From a checkpoint of a small multi-label audio tagger.
Model: 8.04M parameters, arch tdnn, activation relu, widths [384].
Training: soap at rate 0.0025, 22700 steps, batches of 128.
Data: 26041 training examples, 111.6 epochs.
Rows from block 2, named by matrix and row number. Each number is 128 + 32 x the weight over its row's rms, rounded and kept within 0 to 255. All counts start at 0. Numbers have three digits each. After the name is the row's rms in percent of the matrix's.
# conv: width-5 conv, dilation 2 (model.blocks.2.conv.weight, 384x384x5), inputs 156-194, a 5 kernel for each
conv.300 103:163084083145114113097153090092108133190083115176120090085090111149143131088117100137164135106185069164116089128087191128126112159107130093146086220146125147184184130099114206044165150140134083158167065141122162133166062109173104144140147125130120121072135130125122156128147070116095171106161144148102141127110137123158092150104100161080105165205132135067167123108206100150120093119141158140111101135132096120142160136123143129144096137095130128118154141098088166171183077133108138065156113144084134100102144149107117088094124141126097131081146084138190136171127140131130122150161178128
conv.301 101:192157117157104195097185082122127101134182132100140175098076140181105173153133142099119132110135078118134184053121144109144098166120156118052110152120080106143120186148174156121114101106118140076124095092149112106157137148127141063142107146147128150148124137117110143132167101143150105135115134101142200069099131121082112185147168145154125070065143135129128122069156116163183151099128104089155123148092142113126133142146119124157124119183127133127176124157151071169093103190124174175097135103108166109147103144085098139129146114158149104142102180081146102112163074163122087191114144105
conv.302 103:119174195107070139098117169171165117143113075166071105147181118137140072100156101158095145133101134094140218084124134134054123144154168157155102067200098146138078148111118122107146108124200118117116162124099130124122137118158159173085140114127079144095119070119134113128136124122148166123104103046169163117118160141082138130140134107166098036120141099157128145097120150023152109172105126117114107132158113120131061140135137155093107153148146159119190136103089139156127148119112125158147172137054163153109106084139158086163100119135079061200087143097135142173149161111072104157123132085
conv.303 091:119094097153076109038121137172173127146171065163157130147090110147098172127087127099117138117113125114126084111137119125121141162066130119103120119107185146165133144104099107113128059144194118158102105124112118182144151124155129122125141116172152139134085136171145137139162150147136175100115151172106151161131118169069130122162102110118147115145152110196147082137070159109154096136128138136151165147064093169165147106079115111113062104089095108115173102052109102087151148132168103131148130102147117141159106129124154108145166105181134184180113144099123128178077161098119117098100134130
conv.304 096:121081142134097118113096125140120117138151115128124168121121172156114100135176112188118090087162126149151101120109147135127148154124081121164114154081153139096148170110194187068147138112148186076124093131171146119105137159159098108158084134149088137173148089169112078087167129130151136129121137129109088156132072093097153120073041039098132201157107121127104122143100138143104119160159156140138147147074114103166150067133106206161151091141139087153113031095156080122149067166124163126164161164124161099115140125092111127106109148132100103158110131141180117093182101014123164116121173096
conv.305 096:101097190073110091138119117111153102177101085139147094106117113075098122144160149131134153144086135184130153084164112148160135163133100141112076086142161156099079160139130135134122085120093111161091129126118118125190109119104116143123192145163111136119106151073076166119108186120093081109134198138113096076176077131161112115130134144156130160156103162082167123105157110098118134122114134096157127097185100188137091083151088102133151099107153133229087130136107123160074112134109129108061119097163144157182137119105153126161067164095101076120085067171147096140132140172147121147138126136
conv.306 100:099135133135112084161124074073132161150155109122146129160151102126129119123135111196070146164185127158115074144129112083145099098099108181118097140189121113080109176140191102052187121127099162139143105135115118120177113060156150096113110120174149080142126097179095150155102096116152109208115116178154148104121135162110158076118138188168122146123142106126071089135123108133115043156113177122109070133113095130060125106162163142117129087134143108111170129144145154150096133143104160176160133142097144090062136126108164139127110179181104123117142133085169120160128160107096135155086129115
conv.307 093:161057109146144115092117186149162165100113080184138134093114103079133129104137148113098136137136145104124138133078144116085137130090150162108170082138111138121141127154125175099136169115164105163116043129111197122134122118159068117135134104113085155130092075157123110101145143125141125127102136134106041170149094039133143116069131135140121135190135119107162060107107192111128133151144172159102145136133182127160183128145069121088106146114117148141212183095150140173122169174164098127097169126118102142181114163134059148153094085133170098134157190115093141182124105153144149120152087197
conv.308 099:143092140134164162128081077112166112117129170159172131071144146109108127123126110134120133120090112147116184089073128143130092140074090122111094124158103135116097190190134145098119202091100221112094093137178067133136079139178149118141093128167164109094106070086151120101082170133149120133106097161138087141140134168172137154152132153092107099106169139109149142127157108129165122115119098086144134144063121163115092122103105129147135056170112116098119128120123153091149142141073116148117148146191118136092145164118113196120154143091138162108101149115089118092143100213105116147102161129
conv.309 101:164122119149133165102195051076120111132136166181128134105080107157125165139086134092110145104131091122167141090169120137143141095133106142062107131181167131116078076099152117129164146116067123181134145086117171125115090142111110086128129170060146154160122149181104171145140132138152123204172123118142126090167131133118170172089101180098108171108168109162129103095156079165144120172113197095169083087119126130159157157121209160139136065102097117140189128127128164057058175171111081103163074123134127124070134139127121138147126073076078157133046152099154101148126135150058162109078111096
conv.310 098:130150122096109114046138147144090105142156186102121205141102133119153159112123110142141150102149109113142115113167145111115137135165125131107137099147178100154129121122106110168083136105160121113121204082124158122053094161126197133090136132111161134114089126095099161077179152134117140113088113129108151108136117198184155124122136207126075216135089121126152148098146068115077117112125067128129060115116130090133107115150095134118118150187090098124124180097140091143192178103157116077177127160180161126117144166084113188081166120145100170161137125158157098144116175109119099135103099124
conv.311 102:139129145108177108094141163136103175118136175174154097163094133101094174111120074131137175128150129117110072127153128111096118111115117107142114037105142123120109144160086132153160117151132133151091133155153125135115150151129177134110091135143104083096100202130100110159132183134159142110147122164149106145154147086151101111128144132152135183141150115174113112088019155124184147137138082134080114087103133130131133141137167168116154117108191158113138149064071187143096118135159110169116138096139092174135126089135139071118095119099099097140140165127058109119109124143172115107110117126
conv.312 094:160156158111113161152159103119104137068080147146138099156144112128115090153144132134150128087131153132105130084134110157162141115152117135126132123126069125157157149182194130129062102142094125160122185133124128180141123127154112143128101177111094185129085075098141123108094177205167107112137171108063108162127099135157133167188132102162093103109081173112118100135129078097103114169154077116104098153168172128150132150164148208125120096062131143143143147151118115090093127093092158147197121120109104136115123131114071158114139114121133129127121151088101110095114137112163146124097101152
conv.313 097:120142141138129149104131195071141119128108126133146157052145153109192092182159150110118164194152168101104142116114116152170120079076197142156127174088104146086172078143162134119109117150158094146175158160135122136140130075110136093151114145118114096129123143112109081130076138140165136158143128085138093108108181134127148141148082161107127107147147138133109099145119170142060132141139150093108168202134205072144129143098099151086087101096149127123090089099163123191075144165119087123120110152104141102126179134105136147196098159132143083117157152151111109114139119182105116108165085221
conv.314 094:090116120149130097177134137087129089144146119143131125163160065042124119120126114111199122124140128141084172154163128146106140072170147126101085099152156168075125174127124058114108123147190142110138164097107117127139107148163125101119160107127140138179081107111102112117071156106092085121157139193112091140084112156142132086112144079095152175133093074188098140139108158136092101146177103175147110134110142149124125182130153167081150151176128150113095093092139108112116162188127168154165150101108082113108124150085167127108100123155168161115097078136087111173154162129064089106145111169
conv.315 102:117081147103090108149089103125121061123145101154073191099049182127139115145094113159139158147134109112112184154170127116171097188125163123112203186166144177123112123149168065088141117145115185153141145122077147145130074152176124167156110138051164170105109105096089123168137107192196125145050055170157127146180179118130138123101129136103126113197189141113133153129129162108158121139146183124166140082142157100193123150127149140126136125116119120126086110105145106134148183098100096150147121136124096117121133113163177107143082112208113133147061146125098193131118089112144132155141134092
conv.316 092:103154172120137125146149117135081135142093174099124069153110115157167137115141153128147116127113114134097118084121127133168153204109129198178147119112140162115106154101179186143178053136103102115134123116159133164104065133128222092123103199073101058137121102111108144099138132134132112117102109097138129094116183053127149159165140038169157191108102114123131144144132148134113147143056101103121093113170140121165116069142098141105110132142126154153168066095136168160123161132154096126136085106157103185129103167162112093157124113148126078132090083135122150121127158117132109104107150100
conv.317 101:151101165104187099182113136152110168116108166161206112130104146122128134146142097093099148136136105131152120103090154134112118139163121149108155171136131129175158114143151098147164138122114080151147139133076142123036135170181116118173112128149124124108102113190139080143105162180102131094120138191122083105119198154181106101155116078182102157178097102091098117150114153210160167154151120149098152103166128113107149086116080141102140118130131119169172111112113137121110112186161160139136092106109076146121064147097179217083114122138109129165155115102119162065053146149081078157083198141
conv.318 100:176156088171136166087152094145128126103105098128176106097112093056153097132128141158063101076128171177109122181126141081113148113104145091111135120137124128147153125118112097117155175107147134060084177231074093094096116180146087162160064143148106024143141137107180148098162143148122122130177139108105130140122172140154137106092114110100137151159116089121148159122124079125121092081105174179117135151115126169125085118109110190198086113069107150063180130117083119123122149142086113134140145118138180184122118158130140175113062165170142118123094167120158140099080100133153083113124128205
conv.319 101:088144192117149163113152065135092119126187149143081115080134113140134123168157130110098092181102125105120164149108102106159122154135186110122108163083104068207107134168101148100112115096168163077148059133140123145167142145159098055150158096226159142070102174090154135111129120118124091127107173165099079140172095146094075158145113160182180063134088116119197089122170162069136128135095093109141076138164125152137075119130158155110123127067122093161150162080075109164123133126103172169164138128074050164202090104151108132128100206097137117107079144130124132118136156106140060140187127096
conv.320 101:108145079088137133109116118068042142112144109148162115136084120126096119130139147152081076099138125110145119126087165132091122148062143094126112128128136157202124135126075134133121112127147122136165172094114098135131169113096136119146144180076171113176136138128167110147072102144098158108136115141081112136153101129124114091147102107071099117174064103233123123110132210102132146144078192174132079095130137141096064130152106156107128093111096190144149096152233124101106139148097130144148137197124136127065150142110125105081158157091150176116129163183147142100105129153139126139096076119
conv.321 105:094153177158105137104131102154126152166123118165125150108172146122173142137127101116093127131184100118092185043135145131198094108100081185045096111158162183126086089134127132120124171139042162118148081137142153167130148130152139153100163102133117151108171168092087142132164141091108092151127100144109115096129224107111145142095075105056157129105164100089142196116071144202149134123131112147133099112169142151188114057188131125115165100124128169157081130151113147128129078166102115106149150105070118113178108160155144122104114076158140115154102096160171107160085122130137086118107107114
conv.322 101:082074196144187121100156125183144138113164133152167125114187070168157150116129172113066162117131155130182105070179143126115122123197113161132086148105167138106114141116184100112135140144128116129119060161126129085132091118121181101067146084078089174108177155060132076164121104157118150097103170130119144087128142133087073138131132045107204128170138065137143167120110152121148133171132110144141116126132107144138110169112150149091120175206084174101165150200126115117157083117137145156116091181127149089089177096170132135124104127101144113131067146163081138123101061136188073145117047108
conv.323 098:206128137143105144195154145107102085114166136059119171137147131121069097123099122179217140135150140105107074223130111169125121098130163170099169091120093114145156084153204132128162111197122168065133135086127097114146171073133111184120110126107189101091136132119084097174151052127150096139107150113117155192079149095111123150180168156162063096128149150095103170172111095123132129188186087121082059133163102091106190155144144123111079121207119056116151123155152145125147126125105102165119071094137184170130119117130122132164145171133185169061151144117123125136109141179160119054088127109
conv.324 097:092080122219149161107098118154187125157074166160103168099125121128135161146117129181127120071150109095151146086155087136061110200152124175165105160148098145141142139185135136118147151148166148169129175148101106166116154179101081201156136129174115138135115116106149125140131091198094189173104093127138131127143081156173157126122179088121172170075141125116164113043169139134113147123127138117157185130165113162174102103106092143145148188152145096178103146125165130186124135154166114144166169140176099129150108099088129122173154143131168074141135143119136115152133070182091071075136153164
conv.325 092:136148195106176143122048115114131104159087126100141140137072139138084143114156174106149169091073151122066118097095122183135104062108163180086102085170070161123120158121096179138128156169138112131162083130139189192108079157156166091118093150178136147106132103131148179156131148117103108117078133081127134135116093141101089080104107068135158096101044092136107165072132084153125147130117074138163098173137125108086144152098121088137099115115154132161135161134126105083130083104101118106121161114138071089111156126117100161120135149113115092139159111165143102111137131104145149092116110088
conv.326 100:073150135152066104088085128149148126114138198162076123129107182129124165165131143172071156137161054196102141129116170126177074105152126074156114163090072173123086165132113123127105107110153103159158076125134051076167101127158118129143125179139149143143079171099159119113074142144106123135087140127154119089155108164180116136123151144113178097109139102101128139114158099255085141161166193167130118135138120114143155105135161172096144115183143093096176119113127129126110103159122118160162165100129156142088097106151171125071101142120167209146154221109101136131146123126094184139108082110
conv.327 100:141127107134109118121121147100048169150129182108157116078064120113187118091146130092104204101121158096130164085080155162115108124164112136149073082087138163168099084088164125071098106101147255084119172131181131111142137197124103103131203138057139200150125169082097155162122121063106127062221088110145107129062161172116157149113068137097142079133090191122059090148130116114177102177172150100130137100107147130156076142148064141147154122025202148176116126076147145120062164099120149125160120125101083180090121105143119133130177106088172138098178097075178192164093150107134142131103136134
conv.328 102:125078123127110084137109140114127139222126111134092130121149137043126163116169127139170080146146117153135135104153108098167169159178096111076150128174126124105120155153135074123155195115093172058125141120158142098123129161089110177154128107150084116149147127107152129193171092066152140141207127112156098143114145080089175105182038134140095143162125153104105162063134108105159149082143141088052109131109125044188088109131126128084147149143106126091141087133143135096078119097103146139081133107134182163134062188095069201125152101188100186127100191058118191102145156061124120189122140129
conv.329 102:105159091105123161094172111148163166121166146144115130142145122114072138129102133075127093153143151149122068097150078052152108130153134086180150103153141143084123122163112076113080109117169127148138098135140175130152150120129167081157091187187131065102169133120104118121162121141163119163107138139166131174179131148118136151121225088149151153087134111108154104119097171073163104117108162134127057121121142131156096119124124100089131089134063108195129139081141113098135147173141109090191092065144114108155123137049221102146126143134135101118180116212118104110126085166092147094101130122
conv.330 104:147164097128140145137088161091140121072131149168173145143164090106126157088185186085111165085105116133112112179128125078142121142085141101193130086073129095102172150099123061149194174071144138132084195147116117145130081146148101173145158100118160151142113075136110119090151097117125157150110134146128134097121112121132152066126114213141131102099080157133095124086181147150166089103174147068122202138131121110198090171129117118184090126187097138108095084185131149159149130147120124107096137103140160118165074196148147123096169176159100143125077167137031118107131180120099112133073130107
conv.331 103:148129043152160143145114090156140112166141178165098085121143099097169131095124116140107135139080160184081097081130154129155103115125136106128127122110186175064075160140127085088153107097089114154147150082142106143176051137131116191123123156123093185134142174097118126134153189154106137117110118129175108112058085112092169074148155139110050118216125100166112077171094114148116116112131122085128125072151127138115106106171143140169120122181109123099181132176142108127108117177099108136138196147110130134141155092124106109095139090153139142119089088132148122142156118129087141111143091175
conv.332 102:195119145102138188176161122104164103149134080113161168127156180137165083097104134137138115114093171084119130061158108168125120135125117057132168124100126093113112101178094152132130109147088082149036156199136106102138123092130142139140156156020163155177086194103115107161116146135140150111129136082114176058125132119100119105075172103091110178111166171143137136115092130165136141154161156160138132104121180091116134112088158089191077146167107124130135113173128171117092119161137092209142159102153148108098139109099161070081135161114134121126136077143130170103200161121085102124132133143
conv.333 106:112123107116121108112174105170134145100160117072143135117109124165102133094167094078095125077053158133145110195131072110101220011104181120119135111100144057148199123141133121102084108083157128162036172140152141170148122170106147170114156094064151127085119133148192132127147085113119151101156134122109156176049113150164128117145128133084091184113081156135093121088080118169212157101117170093193097109175180123113094153152147092184150089103194093074111166117172116149142118065156184136113105159057120146169096137163135080078122153179136151066117095103160098143114079124141113128115144122
conv.334 105:108138119091171146126156180102152110102087143143149109113157096071177169155131133107173079118139085156114113128167159113112121164142084143114207066138141118140124077153107140149116102168154102158128174134119095125166065191102157110141111117155177130196134133140197152112141146100126108132191133139117129108153151151111158093160152130206185116087119050133106110113154145125077124184134102130151142167127112118125121158118143151124159088113072169096089083160111173142073133156059109123167131136121126113151167060138192086138122155182070062153097119070158061104084135158093128118076130092
conv.335 097:140100151157121166158120150140170108126160137152093084185171125105185129162116173162151126202164105092153103117114077081158109164116116131178152119122123157096131090118195150101091064159123168082114169080133154152131093079125085109062132159148102147128113082114139112104088115160156079135068129158140076139128179135111148121098176098165171127097115153148091097074104101147101112181114175124122124183121176156185153061085165147066136090161106124125093118173129117077084164146188135132116158106175124116194175132166169157149151140122153127149144100080157170107073085134129104189142131121
conv.336 094:093135129157122103135175107079114032144148137138166158090136154106164153082090129116128090159141118112159119151176160139151089155111136120141143074125137146146076112111160130108143126121118166158160114102122104196095107121135173165073135155070085161167064135128135125057151179128148117159094063094127117134112152178110137158223125118160157071140135175155086165073097157124139100083185129196142122119154123146176170164127117184129109104149138115120135083206098119091118160119134123140129179124152118147100074200113101192147122156096112168148075146159069131120174139058033133186102086167
conv.337 095:163143139125060121198131086145127131150092155136162113180109134149118118115106119138119124128094104090167154149169149164100165109129084102092130180139130156137157179143150122088150137132114160140066142174089130151125234154086090146094129101125227109107098102059155130083145130071133132144143104157094114145110104156115128109164158102136121094142120113155086130175099124111146093146105150149193119157122104026145156156122125123095113115167098121099154156173188099127121122188183132139159142120081205136128085139135144139070137100174114085127125150128146112151130163121114121186079163126
conv.338 101:093149163140148117110063154162109117101151166085167137115114141183112101054109141190146165121094140157196144090105151125178100166084134116145136135109098131163151141114103103152187112107094142072087165148154127140086126158091152114163110118165118157145081079102092169182124114121117162156155088149126120101131116109124132111149114160222090165136122181108102160119118142114170166103132080151152104162089105126112127182137111135136159145182119123115106165120107116151104157151163158156087151086123148090069122081067126105141089117130113085124147157100159101093094074084148128120056165140
conv.339 096:111105131106139146097062126113122134143111109164088143090074152121103101110104159023213145144113092077099137063096143126073114138088131107139114183177095161124140128119169091110118130112160143184120137086141147118153131151153144092125107111108140132076151149060149137122146116106119102153099150146107087088164063161110128116212137170181087064090129113129142080126144115131107093147111166114146058145158126163175096193158094095148124128171125108140194141142151144116134120174129146107177091074121108145120150118132141159165184125116144129126073162112129105154098080142156118136147080157
conv.340 095:137067066173153102139152086085101145169127169129090113180099152090121112126139143160140088150094148107114140154107078092097086139087128117132144153098136116096142163145128058133140108158057138130119101132093163069151099107132147133088129143142135165167121112099157094087129097144107132179189166070099091105118120102150152139127126122135091137055137145166086119114104147136125124137116133113145144167122129109107076113109124152143072127143109169126175094175079146107122140129107134141145081138100074130122122139097125084086167110160166066147095087144080136139117082168078126128150108111
conv.341 100:086168142180101069162113149110125126115186166118132130099116086169129074143136159125035162070143183106112104129127155093157104139136224134130113101169119162139159131107118129134155111145095097102146140083133139162154150137162158168129095163114097137133137147124143127149097125145102124146119127059110138125150168100098151174117085058056110118130161110120116147119147130063084134086189096150084172137146122097179149149172084063155111138105144154116109170108090161166112121121160121181110096078146192103142130124151084183145109109121113116139106175123140119126235135096095101077122106127
conv.342 096:129114146122142092168092129148162153136109126116099156114075115076150128132128079136159122228142155087112112101096081146115086096122113140104155115118075179123150173138132062097096129156140116132071189094127097179150121100120126124155106129128165174074100155130168130114106109083167169134106076129126074120118099132080140133153164108124148178116167149078139164106110110165113092121143135103124128159127137138108083121113132135179130144119147137119100127158176161102171163159167108133114140142107058122140162062109174150156045143164132121131137136077103143150085141081117166198093122150
conv.343 098:094183112136087077120141159125131138112145123122146122099158075104099133146072156121125129075107105150134114138113118108154141180092112132175217132135142082110114157085062098179112144100072100193079116120161148121075094106108046195172177101188164121107120101180075098129098163127103133094123209091154075132141104166166154095079150151087138085110112070158161082105131092112152134053123128126121178229112063122120108139126136117135181094125076140164167116098143149130136138082097088151177140076123149129100143183114152176092197157081108113147168155111136178086148090114161117145160112117
conv.344 097:108132208079112150105087140176112091174161063123135119100113185124193130138092127115111115118115180165151113177094122124090160123135068119104093129148081156113153083115150080079145142123134031114202140090167089122147102067104143082108160143149129094132115105104144077150161104110102078127117104208096126051126104116119147185098105112097119113158106066161142117164162118121092155145135120099156157136074130158103126128117114160049128165100162174141085097159141112113113107097117155123102101153207110139142183112123134057147149181143095138084097231192183106120178166160114112156106106144
conv.345 105:120092118127161199153149114109139093103147106114089200127081090087113146143154141063068197189118129132103142111105136129112059160122097120191156165121197129117121148106139155145135151090079148142102160119136131112199082108137098114160107127199183128164107115123119069156126214164098133177083092065177182064151149143099070203146126183185138125133105203106142157140212083130130149094176115139141080186090182101130156078143129148112169111175092119075145100150098144128130130151181102174139129112127173123091196113171174097155099132078135109115088187124107102127144099111184088153107160139
conv.346 102:118144121069128133121203144062106138151147114142176128126123081093118112168138121132075156121124127104106137141147123113095198119094142128118128129099140140129110094114170138091078076086104156118109096121190092115118191112138096137150127087179152150127060106088103137122106154136144146105079185137201168145203111166170218119117132102111153115134115123178136116164128109151115110121175061167169112114165164148170112119121155071136164107087151113120104110101085145130110147053132145136085116086144075049153176121136132159167180105176180218135120144110139187098109124142147153069117096177
conv.347 101:106201084131107194119144102065132093131086137163194129169166123098132140147127193152085085106116143102144124123157109101143172060106119162112045155159124144132165065107085126087148115189075151136113120161129157118107109145123136110120184104162119103111119136123176099130082114109092089084163116160233082121156139097164126071106120130195131115150166066133086118114100162122111130189085140167123170181084122168103074088150099153106112121121149117163154101150145177166116162084130150127181157079146138102141141135099163087229116128191069147110085140133088123081130184131098106191165109091
conv.348 102:106100222146100130112180178172168068098105170128070123125145140096118126114090159086132114128184111147128083104095136163166095138129149146136155088178085088164135146088169119095136160116163092095134146155068106152125062143138127103143147089175116107142105167099179098089097150107149163120152148062147148090081104180113149148105138117091110087164100148233082077186070109000157110124136110139156094148104149143161102132136094096129134138160094154066136154240142094057123165077071158074139173164112099137129116145143064124168152142155146061064109154141163106123192120151129070123077153173
conv.349 105:150172141101106093143084132152138092155125172153116118075143146066107199141156103149158095142180197105101079171126089159153118120120116137127148144107097158104145111143075090152109105145099143124103165118151145063152139143134122116157168126139078120192087118204166114106139143125146128177104178142079188160120120099115167120133080109131034188100112161138160125137105088108097122136118145169094135114127103117123103144102125124115095111090189153078115096115170141151138135203153113140108114131106151176172088097148131159083107138132123118120154119120133127168058105119130105152135142075
conv.350 101:170099188105122115133177085133089140112133115139149098155105085140167129122156136107131160119118107117136152140148091132109112096130148131089146114145107160133103106079173160097140068129180119153117139089159096112118123094175135171206134114151179094185092202110155173110048157140106190139128089047171128142191081158089060140143127163189160132116110104114161135151141104159120165116116153084152120124109151170146057151143167155156076163092122147157122117130133109169087090178141144143086070135161122115100116106076090137169153210079070128153150167135103152175090106067123125120114148153
conv.351 097:171124052112079133082139092105099130115226116129149132140163106168098152167083113083140185143185126122149197184113109158142146187100106146089153136150170084174118147163108095108083117113126084114145070099090172143127126127123174090178163174109162121136141165152081108129087183171155134114140178126185119139163149129108136114120196133158125096110149121131143150131105145146103163118084105176099092108139177136156126133075101121089148113120141164184129103110098140130155129144127099090150082127093091129098098119084141102139098146092151089115107103153076112164116167098082130174185137171
conv.352 099:089159149141106144143118147087199132141099117103122199161154129114104136106108109072136179145142070150095139088117105089091105104066131107133151145084117119145136126158160133101090236105109150084146105126094132176071119133123172051143160182149112161151147067200128180126125090139105102104125094137136178121171158147135184124086136082102145116133127158113187090093116211172094149115153087206119075138141157164119114070116128108149131156146056135140140065105122118146180120128116107216075132073128094126116181116127128158109161109130173168114119150170129084146141086124104154090153161140
conv.353 099:110126101125178101162146192078097150106180166088075147145134115104159116089084125176162115098132111092124153134086134120146089065141134141164099081102132100060117129105132148117132064218102127146110101142166093102166136126123169091098165164105130164105115144104120124129106132121121140129069158152159183103190101110119119154154140140077125146105197112106123142123161157168093146071175150166159133110163144111134144121149103073107157129066142122133127107154126144203165126125128106159076107147129132151094093152141149141170105124128143127158103111145098141096085178157162201110182126116
conv.354 106:135103149107125169125128201103162131155086140148090106166153162085138066162160121176110153084145116121157115157120170140103197092075131067139150152096102135090096183071145157054135168131147059120152133139120119122094150086127154074191073083087081105136155093170100110111103126179141072203174066154130091170146146100165143116153143171113151128128108138116170092123087195073148119093124183144152102127122116128115111109136167094152109121075143170125067154109128193094131139151135141150136100110145102139152149138178127078052135200157130170101076088182108061162125161120102116120119129142
conv.355 095:140088196105137166133126083124109102103089150150144095131142159098078139124117157171091127143158137118140136138076141195119100020124143100179170136176170124150087092074103214128084107127151119132129109113135140136044174084111182205150109100064087139154106131116128138140155127134112145167171116139152091150160102177163160169103125121123153102159080174105148069112125154103157154123110146094154122106210124104085145115112150196121161128082211116084151155091133138096151133099146096108159129166117158081105138091108107105158105150111105170101130147139163153157174106165124133113179163116
conv.356 100:145093104135146127107088063135140095099147117092081127102157132127081123089220136120172140098139159096076122115093117072129109138092104125140149128176135157124125088142126099153098139169095111093157131115137105148145129119147092083131093109113077108162146073150149113122129128142140122136154125073143115106133136142095139179127130061097081149130103130183108081134070152193149147172103135192147148119110096115139173119134123070083178197170102164116071095128075124143064133097112092105157167117142101065161140161118143164125172135158143105134176123107057176117143127100137163093172116121
conv.357 102:139154124111160113133093147095163119133089122117122169071076173082124100149104172114161097080081067205116109063167056118117118145170130065072170096165100142127094120135122045173150106147173104122134059167139170110171118120140080138139122160151172121096158107175122169157135122073119104119133144144129081123150103127100090104095144142102148125106159058180192099105140194151087119156144113113136119102153104146093108156129128160098129153135113094200079106149132140101116109145153122165177104078161100097153119095117175138084147179099164128130120111169127167151131093082138128162117092146
conv.358 098:088103121120106142158084176183121078131113165126107118110097170130131129100131218095166128097165155132130160116108148117098115106102161107155083150105101121162139108125147156211171110137070116178141164127159098173107106092125066084132115125107181132067197073166187133131142181108130126137105167094074159091092147149150096090202157105067127094198099105133134097160093168092160157149143118153142118152120117088167086107154064125105086157156102112139059138091079087169065091104172152124179123132182136117109128178114084083116140075132106107092157076098163138098088132163106121128164127123
conv.359 104:119204145100156079172141138132143154085192135150172097072083132110127067185185111157115106158109165154098176111104137104168201122107087134106093087136135167130106111167155121165112140159075129112117123117167139140148093168119105168074118094164070238154117137153152138154137108142091150118139109098115111085062187130161075112152125179161072130123132141156120099072186094183139119096157079150111132125126143142092176208121120146129168097128135102137134144139163110155127104155140120172109095131162144113107101140132158151133074130110153125136159115106170048147147099151136144115132158115
conv.360 104:155171097125090138062105115157152083093120123119126143019192140149186139143117132119142106159100127165119149092134141134109112149098112053100130158123138083112151107117105131132146141142106167160112145157130113116162139171111147110150130163151112102134102134133118110122117182147106152151141147130051132141184153138153101085125195120108180101113117083128183107160127119112110123133119185090136108151102148126126174134104118062135095135168148138147149126147145140140146190155064124104177114122123155116149075101115103091188161134137071116130103095195082154116127139168099156163157112080
conv.361 101:103101148130100131127136169118109111125133179094121179089152094112141141102076138119191135106152139134122107113183079118102133102124178147121110095120135131075083181137112118134103174050114153146122136116129143108115145170119163121183140139122166125151088181188113108162202101144141155120107156182101103123147159154079118103114107115119082139160175170123104142103136056121100136142080137124155107087078125151118173144106087165093174150123155072129090112146112081171111079151137163148084162188099100153127069173178101089088108122127149171109097130131152124143129200146097107155133133158
conv.362 101:142097107143111179132055138106139174136107153182114093195130128119173135116167106155139067140125125142162132133137088125102181167136067124080136103142127111156136137133156144142092150138150061156205100201113073163083131121142158090121184166108097043134093150199205100119124171096165153106159101111147149117107160126117130152020199122133161127123144111191135088093109160110137133143126120204159155161113103166151117042177110126103141150124155206102141132175102162138088151150181121088161129110100102163122121078166125106141173073145078126144123153083138102176090182109104113124118149082
conv.363 104:156097138107129109148168106124151076174152122089070080215167152114145149115148110138104127156123136145132091117093102095144119118115102081107099064175102134162146143028098117130157097090130128163145117118176138116142138094089203137129083142145172203119086096170157133057128087166053163161094107149162129083111135122154123151070148167106127143140136170123149075152087119127159145142084080169144109139125133138120145099153116108133085091114142089090172127105150150121149102128120163105081224197134131108166129123138142099127097115121148198129138123131114100115118174070161106123158147126
conv.364 097:121108117165154107142123123152147128092114131124186131096103172149160085147074180115051147150102207165163115123095096117087161127091084088115136131172091130099164077125104164096148124114203101133085133147148140072127121143207129149146120126118154128170151149156139121156136153111131154092120110144139144135145101152104085141101121088162169131136158153150140160093124134139141163093130146110106171208142119178183068111150143132188106046101157120119131139114070174129091110131164142093161125149105129080086139104068101136153127103087072149173136094186193120136105105150124089204072117137
conv.365 100:131124127142141133125169187114116174092117167100076100170116204115113165116111148117099138129173114155107054153103075115154158178140123173111098145133125083155138130084157161127092173160068198156118119099109148135151165131149129108111130116095102141070156098131148128136132098120154117102116132124117114171171104106070097087080153159100172139126061138089147100141184107103100135152084205078121096187188059091133193092119124088215122148109087103166145112157147131094101084148120217153110074107208182174120185086134156080143093128184084133199180100168031095083187108124100117112152103083
conv.366 100:117118081145130153107135112125115045112182122190106055140124117115118055126068174117145156170125107099129139151154060104154127181170137140111152111071144134132134132101152151169094167150104110158246066062122121126171098166111167081162112131037109172169128111122103117116075126128155111155125108184112180137100086104116110111166201138116164135115098117123180149117141092109135111086092115135172135177139121182047172102134169120136091111150128126103156158104084113180144116100113096080145151074121091152101187113122138123086189108118133096119089116141150103136106139146186089167171160110
conv.367 102:106115066072162109134091116118081139134124106139097132197116111102068122121128122108100156149186128088132148111103132136119110122186170086099157148108133150100084116133129122173128152109130102149134081054084163128116111154116099108111103119112113154088077112145118101096087121130109078144146095090153124124160047058136119108123166121125123131149162161160109086127083158157172126137115136120074161130151101123126099116202153161116151120095196096112137171144173168121149139137144131154167118081037097133155143107148128062090124113098172118108101122144135204170180150138066041110169122097
conv.368 103:117157152119123107130077148119059098103151115105090094139112172078146124186097108150153118123134099117094193107133098124103145154095095156138154088117107114160169099088135136097135185071105101113115073148152123043132154079149155116130094138093109125115157132125070104153122144161196101115186157134113086153118143181157096061188128154104141120092073155195173126124149104127170178111131113141125133128076097090173132120145117116095180133112116106133118161127120179174181129115161119147141124171136067180084134122133145135159120141152120155110117122133179162117149167130090122108155096096
conv.369 103:125139127120111152133204138142108213115091127067195146093139115103157124091089102153125100167115136151166155076101084188127113128089174192180132095146113132090172093126060091139126164163083110186150123086107113063096135111161086142140108148131161119164117149064154110126111144146112129124168066096118100132177075160161150053125091132132123128188157153158096085130163164039124079127135166155091114146120110127144104174100119106093152132157126162101075123140108159124123128121120161064134113145116074188130099137134212127102085133143034167135105127134095129115099116068077072117153138073
conv.370 098:128142117160069069143115126142126091091108173103125157117117090173120104112086150136155184090134089143118150095170150186116076137141128200111175139110123142135146109094084100087161122138097178191185089137083189138113086189131134070164170142139112115141125061131157120164138138128143097140168113131126112183104139152140089114134128166151114127122101112130080148162052120188099114111122138132138116124130155136139103114090121161120111164154210122208194114074138168159087113138125125152133079052141166116086180114123080126164098137077129131183165124109117115169107131144120161130121116153